config.toml
model = "image classifier"
dataset = "pen-drawn characters of a made-up script with 800 signs"
train_examples = 395000
image_size = 24
crop_scale_min = 1
horizontal_flip = false
translate = 0.06
targets = ["sign"]
num_classes = 800
arch = "inception"
norm = "groupnorm"
activation = "celu"
weight_standardization = false
depths = [2, 2, 3, 2]
kernel_size = 3
stem = "single"
widths = [160, 320, 640, 1280]
loss = "cross_entropy"
init = "kaiming_normal"
optimizer = "normuon"
muon_scale = "match_rms_adamw"
lr = 0.0027
momentum = 0.95
nesterov = true
orthogonalizer = "newton_schulz_5"
adamw_lr_other_params = 0.0011
cautious_weight_decay = true
steps = 6900
batch_size = 64
epochs = 1.1
lr_schedule = "cosine"
final_lr_fraction = 0.1
warmup_steps = 130
weight_decay = 0.2
adamw_weight_decay_other_params = 0
Rows from block 2 of a small image classifier, named by matrix and row number. Rows with one number belong to one channel. Each number is 128 + 32 x the weight over its row's rms, rounded and kept within 0 to 255. All counts start at 0. Numbers have three digits each.
After each channel's rows are labels from the 100 images, of 14976, where the channel reaches its highest value: "responds to" is what is common among them; "patch colour" is the nearest of a few named colours to the mean colour under the peak. Only what is clearly more common there than usual is listed. The data: pen-drawn characters of a made-up script with 800 signs. In brackets: how many of the 100, against the usual share in percent.
# r30: branch 2 reduce pointwise conv (model.blocks.2.r3.0.weight, 80x160x1x1), inputs 0-79
# b30: branch 2 3x3 conv (model.blocks.2.b3.0.weight, 120x80x3x3, transposed, each kernel summed), outputs 0-119

r30.70:126135086051098137172144076188105095197135108094107083114134150182179111099121177137160159150161149135152164126134166157104113080155090118112163112159116121098118086180132127102144125152187136149114149134190079169136115084131137142135193101
b30.70:141086091150076125172118160138142128153145137153108143101085113065174059111123125143136096097120156059105117072130170077072138167114152196155142156120093157147147102153134119103116158153188112213202176140148142117170102167062151174120135156127100116131134134112138159156105082085136068099121123072170121128093122170106169141134147143093164104174117155151099141
responds to: dark on light (94 vs 50.5); only straight strokes (53 vs 15); one stroke (45 vs 11.9)
patch colour: white (94 vs 43.3)

r30.39:129156130141086128123107138126161152118184090144162137121102137130128167115123145167144084109133122116151113128129103123092119119067103127110160108150164151106099143112153104122091130121105083131121158127073136147075116152106103046048067133
b30.39:234221140134127135118127098120044131141065078133153139126160082159074186143156150112072171136112142157080102132118117083120118094114115138123174143132111113105133152135141087147101096126100137083094147208087192102106135130153142120124142120135117142093107105120105128138112163132174116116128115100151129155107094140056192185150160112059130118085168111133106131
responds to: dark on light (77 vs 50.5); one stroke (68 vs 11.9); only straight strokes (53 vs 15)
patch colour: grey (92 vs 13.7)

r30.9:089128130131090087057111085149130130117157115117179117145118128121125147089135106135151127143063133154138172135091090116114087117102102143070151136127082188061142119115163095207111113110110167119150198116171134056106065112157100204161104157
b30.9:122068107136095158163125143154122124145097134120111155093158151063158032096122175148122107079120167105102169097154169190140121101165066198156143141076115127110160097129168122122089121137122113056160140133078145158152136124129089087106093118148135081166157146144160141162156077127133097142164134110138088106162181134076119132087075120169192108159147163147094178
responds to: thin pen (80 vs 31.1); only straight strokes (69 vs 15); one stroke (50 vs 11.9)
patch colour: grey (96 vs 13.7)

r30.8:104090108174067119077100087141141138088133160148128144163112136141108105158131113143078114159069132134103066114118177119090171105116116132148139115145100083098097108170076126128130152133152095061164100110153155134156158150003127096177128128
b30.8:129037142138135117137132153134117128119153151087163088158141095120129125115101128102116087146183073118078156113149115139102107106147107163135129122121094175078151123110081090147076124102095092021095094139051109122101194099126128125149138162153110201126142109177106100097146185093135140074105153159124137140097173163161083116208080162100119146093158108125128107
responds to: thin pen (60 vs 31.1)
patch colour: grey (84 vs 13.7)

r30.61:148087026086057150088089122121141123083150140097134105119126163134067101114129137106176121148151182121067146105096154136090073051100082074133100128114112135135095057158114132118147151132155130163123130143141142081102121111106103149115157131
b30.61:113136136102100148112150143104133119078123077125089126161118145179146128105156201106095118125114149166075175124172090130115160129163096137157139104088143172133180133100147073119127090163070117075129237095077149120131128109129048165120110141173149100075108122174116090185135129157147108174096128104094121081092174107122155080140076118140130159145153157160112185
responds to: thick pen (60 vs 31.2)
patch colour: grey (45 vs 13.7)

r30.16:171144152138134129161126115073206146178067141150108146139105164133135075195126160097147104099132141068180175111117129106035157109120111156151140114115099151097113125168121106100090109138059153077109113108152137110137131186095099149128119229
b30.16:153171135127148112159167137093160130145145096115142087144126112166146112143118173093156188167203108078141143192132146121146199142145138166088166109190144168110133148159091117105116147144134115255103222118131104130144156147144126192129130103088132140059096177135127121162106100130127150119087120070172153098099124131148104101124100150095097088134124142161108140
responds to: one stroke (77 vs 11.9); only straight strokes (76 vs 15)
patch colour: black (76 vs 43)

r30.71:104178161131099096154142110142124096140145100188149154136145157160133168037172177163092134163161125203122156134160110126143178072084121124127108058206049173127078106124117161122158129126171128097175113176128159054203134119169141114148102170
b30.71:106142097096108139148169143106144088179110124124055072091090132140130103108151180102119130148108136111180103148120132169128102162128074167109054143097126145104158080155172138135111091152121119091117124076052186154092098151102110091176115119210147133081173123125092136161162190124106091095134153126126124075182121116188084153120083112107053141115112150136106127
responds to: thin pen (74 vs 31.1); only straight strokes (40 vs 15); one stroke (39 vs 11.9)
patch colour: grey (72 vs 13.7)

r30.58:124095213152150123164115141122108108145179119153124143142140130111134175095166123155085143111142094181121115121194135050085165149176128116159127151095160157124132137112165126101120110114103102129050167138112109167073101121111134061134092132
b30.58:140134138143162091119133200144101149119150136168100157072185083083143155161103107080182179114144103131099127121163071081081135125143120100131128083161123157157111104139111160074073158162143141076153077129136139137115182103128119173092208127136100161184147124063126129126096114168115081107120130064075089069139122109119137098071172112123121106146140134142187090
responds to: thin pen (79 vs 31.1); one stroke (73 vs 11.9); only straight strokes (67 vs 15)
patch colour: grey (99 vs 13.7)

r30.75:128133156162096151078152110173127122119095126099118106173127100118093109086167137150131080066069071122103094140162140121143094109121108132140130172067106117125136147112149095065101106127139126183115221101252134067079129084148126149112144145
b30.75:149179131111152079137174080129047125135087113143104183169153127158141147136139152144102153091120160138073107106121121137148122097209102127163178126039082075180142126127120090115122134119137154079144115099077147104149105099171136129089104132130145109122085162101130113089116112098135127220140167154073102090129172198125173162157175141087161135175117137131098151
responds to: dark on light (93 vs 50.5); only straight strokes (78 vs 15); one stroke (77 vs 11.9)
patch colour: grey (91 vs 13.7)

r30.22:198157141109135184110117114090091127146116089125124131091130176166110103158154131090135131141108125118170115134132116146153152165127128097107118106075088129130131165095120143181153135114152113148110109111131089136138098152103088139095091131
b30.22:156173135108078165141101115123148131128144165138160201073176133102132168147092140115130123084128124033102102101162140104076044112146111155070097139070130115105082095086135141112107073102124145167162096168128149133152140124135141140125169192055157141151111143051129179171118147158096105107116101130150052109159091126103148139139096082116133112082155137120119151
responds to: only straight strokes (64 vs 15); one stroke (59 vs 11.9)
patch colour: black (97 vs 43)

r30.74:121126121126130166130088160170115135128162084166103111096153090105177164101137141181186134138180146151058144119104083111089133128094073150148106094116106183132138123077075087082129119093115214126137140110156118141141117133165126124132064149
b30.74:133140043137188113117150120080063181127135171093103151058153142136141102117116143073147124118119194122153143121135142113140108181109149214131125082165143120182117140138128136107160069103192123075113085099064149149095155132135121151150155159180139103134099130114140122139157128146156116142088139078194099129116116121106096112102115083147174042161171095169140129
responds to: thin pen (75 vs 31.1); only straight strokes (42 vs 15); one stroke (40 vs 11.9)
patch colour: grey (96 vs 13.7)

r30.69:116158169149110147129103148143167124100070139104113096191135172128112070121043163142113117127132096076146126114143178097176043135120135169107160132116128137100174164183178110105123135130167090134141197217138108128096122131153083168063129163
b30.69:147078146147102098090108078146167193110145119136155148131193147150161135066090123117113088139129168117062116105166126093065159120127110131155105164137162134111128100143076129143133113104052085125116143112180125121119141105126155129165102139110142106114122129090112133126105052166099185201128097162099115132069097149091080139162203115034172119168113171139127130
responds to: only straight strokes (84 vs 15); one stroke (73 vs 11.9)
patch colour: grey (52 vs 13.7)

r30.73:114115131130118157078058150103116174114097091098171151152119147136112115130143184145185083104107178140122121103194122195149097108105084080105119102125180103170080136095146108119130135178096183136156099128163120095116129146104142081086081108
b30.73:170092178185122126144145128150143112145192178136142143179142172130105183074130179178160138113090098113117169126112101076113174119135153146123113115180161146123115132154108131126097126128105093225073101145119104098106140104075135081120135106111105129203118134140089107113098140160181131129113157189159147119114207148125119167113178168144140151136121143151182038
responds to: dark on light (97 vs 50.5); one stroke (69 vs 11.9); only straight strokes (65 vs 15)
patch colour: grey (32 vs 13.7)

r30.4:136080127129144125142101123129127172126188164138163140166169219103158169101138192138127128166155111132128135137095104138113121156173165109083097124135190104145136090131157167117131149128116146115145115101137130232157123104151092132242133113
b30.4:117144082119120109151077145167103116171115107090123123079089059029101107107099099131109087090130117135125125077118139171098139132094122129157146134160124132096134103155155178174150136103159135027154135081061155101088104130128118080091135125173142115120181139127145124111151115081138092097181169101122136066149088145088126109130062108163082143130125107113046130
responds to: thin pen (83 vs 31.1); only straight strokes (60 vs 15); one stroke (51 vs 11.9)
patch colour: grey (95 vs 13.7)

r30.41:126109182140135137086138109174110159087250135193180147139176135122196197071117161131105149152142150082112150139081180101135122097131132116114108145061148151138141024164084145145142132110140210112130141197155107152130183125111140174109134174
b30.41:092170101133132091112117114150116124176124172112152093111136111105120138160136062152080129087087168086158122127121161145070131139166121111127110149057140099098124118115185173193162116112127180042143129131083161166155119137222128079125134118224115162070181111151157149164138135140162135112143153115119138127176089119110079097113100155111101114111143104076076130
responds to: thin pen (83 vs 31.1); one stroke (78 vs 11.9); only straight strokes (76 vs 15)
patch colour: grey (94 vs 13.7)

r30.42:150142116152091101117116123140166152143107105104079101129110127144104108124172162137140108134100171138152144122185166158101068128175132127130186106075214079085120161117115112112126138112088093119132145143103080174181142182137111159145116187
b30.42:187122171149144128173110125129100156119139105203139146164115177103144212173125137064150109138111161085082158128080167080104086135108138141115108105052153147095174075144083090125120145129098089182134159125150144056175139098139174132080136163078109123121092142091164135134109092100134125153145078178140098181113126111152139169156154111107157191112158144093144139
responds to: dark on light (90 vs 50.5); only straight strokes (67 vs 15); one stroke (65 vs 11.9)
patch colour: grey (79 vs 13.7)

r30.55:124150149116116179163087115117118155117226119156162124115173096128097109112181183137115114146113080087149122135155116168162148079064156107133079124078098159106143082193180139170091110115234100133145087137066158131130131153192136106179145110
b30.55:100120087142075169167173170104131135143102132099123124130098207143118107098182143107108125056123177095185188170114172123116091134165145160162122137159134164110149120165165089112131139197188082093133174104140118159154126122050155115104126196212122146109129121150148114177076128090122102128100121087164078130150161136104124092133157131130177176165141139116149129
responds to: thin pen (65 vs 31.1); one stroke (31 vs 11.9)
patch colour: grey (66 vs 13.7)

r30.44:095120142161137146096141190109097104168122146064139106111121105116163135085145096150195073096118143130112143119118009162138108092076163159132156132119132155128138088153137119138132116097185158192126144088170113126120085159115142176139118102
b30.44:174131073122081197163057097169118152121100132191155127113125108160171133093104157086086075117171118137070104085143092134102120098146147208160138119129142180106140150099141074130114134093097085129148082135103097154129152117148072142147168147160171167159091118070147179135130168122148154154150092143125109161106128123135092094125152110205099087115132174159095183
responds to: dark on light (81 vs 50.5); only straight strokes (65 vs 15); one stroke (57 vs 11.9)
patch colour: grey (40 vs 13.7)

r30.25:120139125125124145151087090117141136112153126172177098158130052130120163151148135093188034094138128097097139173136150118112124148163130149144106156120133100131145124105128132078135107110153170135023207069175139108136101100129144093082098173
b30.25:132128132164160110080147097102091096138132156114202155079143082160129150122148105145119149120137112107204101119148065149086111083152162097178122136119139121124097136109107119096100141116111138037118072163154114139169144080119063167151188110153089204170143143137198133130121180140161175060130141162124122106143118124104108149101131147118109122102183147100203175
responds to: one stroke (78 vs 11.9); only straight strokes (71 vs 15); thin pen (61 vs 31.1)
patch colour: grey (79 vs 13.7)

r30.38:109148100172118159119106119172192186141186163142135157166125116117106124113131144133150109062140092084046138131126211133134128135172105141088167160098165176088192160168143154171117144151213146142137161095116130164000089101196148118085147108
b30.38:123109118134122070104100143170102134158139130125162120120169109085137132150120005169091169128105139094101117079123101105042143111186151059165092171065131141117093153139112071119163146152101142025115137164132138131140114124163125109145150089217110162082142092176160112158128149139136147175144148131123112157139118136140108115137173133088125128087156106102120097
responds to: only straight strokes (100 vs 15); one stroke (95 vs 11.9)
patch colour: grey (81 vs 13.7)

r30.48:155093092143160143111127079141132136096137165102095098148160095085173179099128150159139137116111129127104100106149168132104152101153148110147076103144047116135082105134098204162172131136076150119160145119068095118211060115181116147101078102
b30.48:109126098078104151095105159114215127166124166085115087143113109118142106081155091188070110170169124135114138144190160087097172106103125127106119107077108185118073109131174097150102112123163127078194109083148107172145106104123073089174104151096141082100107118140116175103123106126132141168151129083120087181095131091129119086087086128142138116129094172044108129
responds to: dark on light (79 vs 50.5); thin pen (68 vs 31.1)
patch colour: grey (96 vs 13.7)

r30.49:104162119116098107163113112102137169157144132077135127076111139144102149100167150122113097134145144132172213142135094119134184113137080111098070089192099147128051090086156146141166091114144117107128133143118076113095104077072086056123137103
b30.49:155158112115122121074159104112172154088154107116101125106181160105152109066108147146134194123144137141123102173118107101197136069086129125031124133143109052168141156130149138105141108112085137087119135101148147115077117135143101146152095083063100140137111160099081119108111128113163151145124119206119130154112156151141168215138213135181147169175144164111123119
responds to: dark on light (94 vs 50.5); one stroke (78 vs 11.9); only straight strokes (78 vs 15)
patch colour: white (94 vs 43.3)

r30.3:054043088148101155128123144138156151105124110105140107167109096118082100120160169132159084192111056084114070143129132148115127104132136147047119155122113137149070120106148145144165115118126110064161115175097136160086153093117086151125120110
b30.3:137114060141121150152143134093169156130172103125170161082102167203163116098122086138141115138138115175102209163123158108134128111184142147148167106164134171145174167149044109156164185134085106168081168150151122154117150126131110163136127158146134092092111145175112119203079085106076169077091096076157115140074144126112130124125122053162151126137125117134145121
responds to: dark on light (99 vs 50.5); one stroke (70 vs 11.9); only straight strokes (62 vs 15)
patch colour: grey (80 vs 13.7)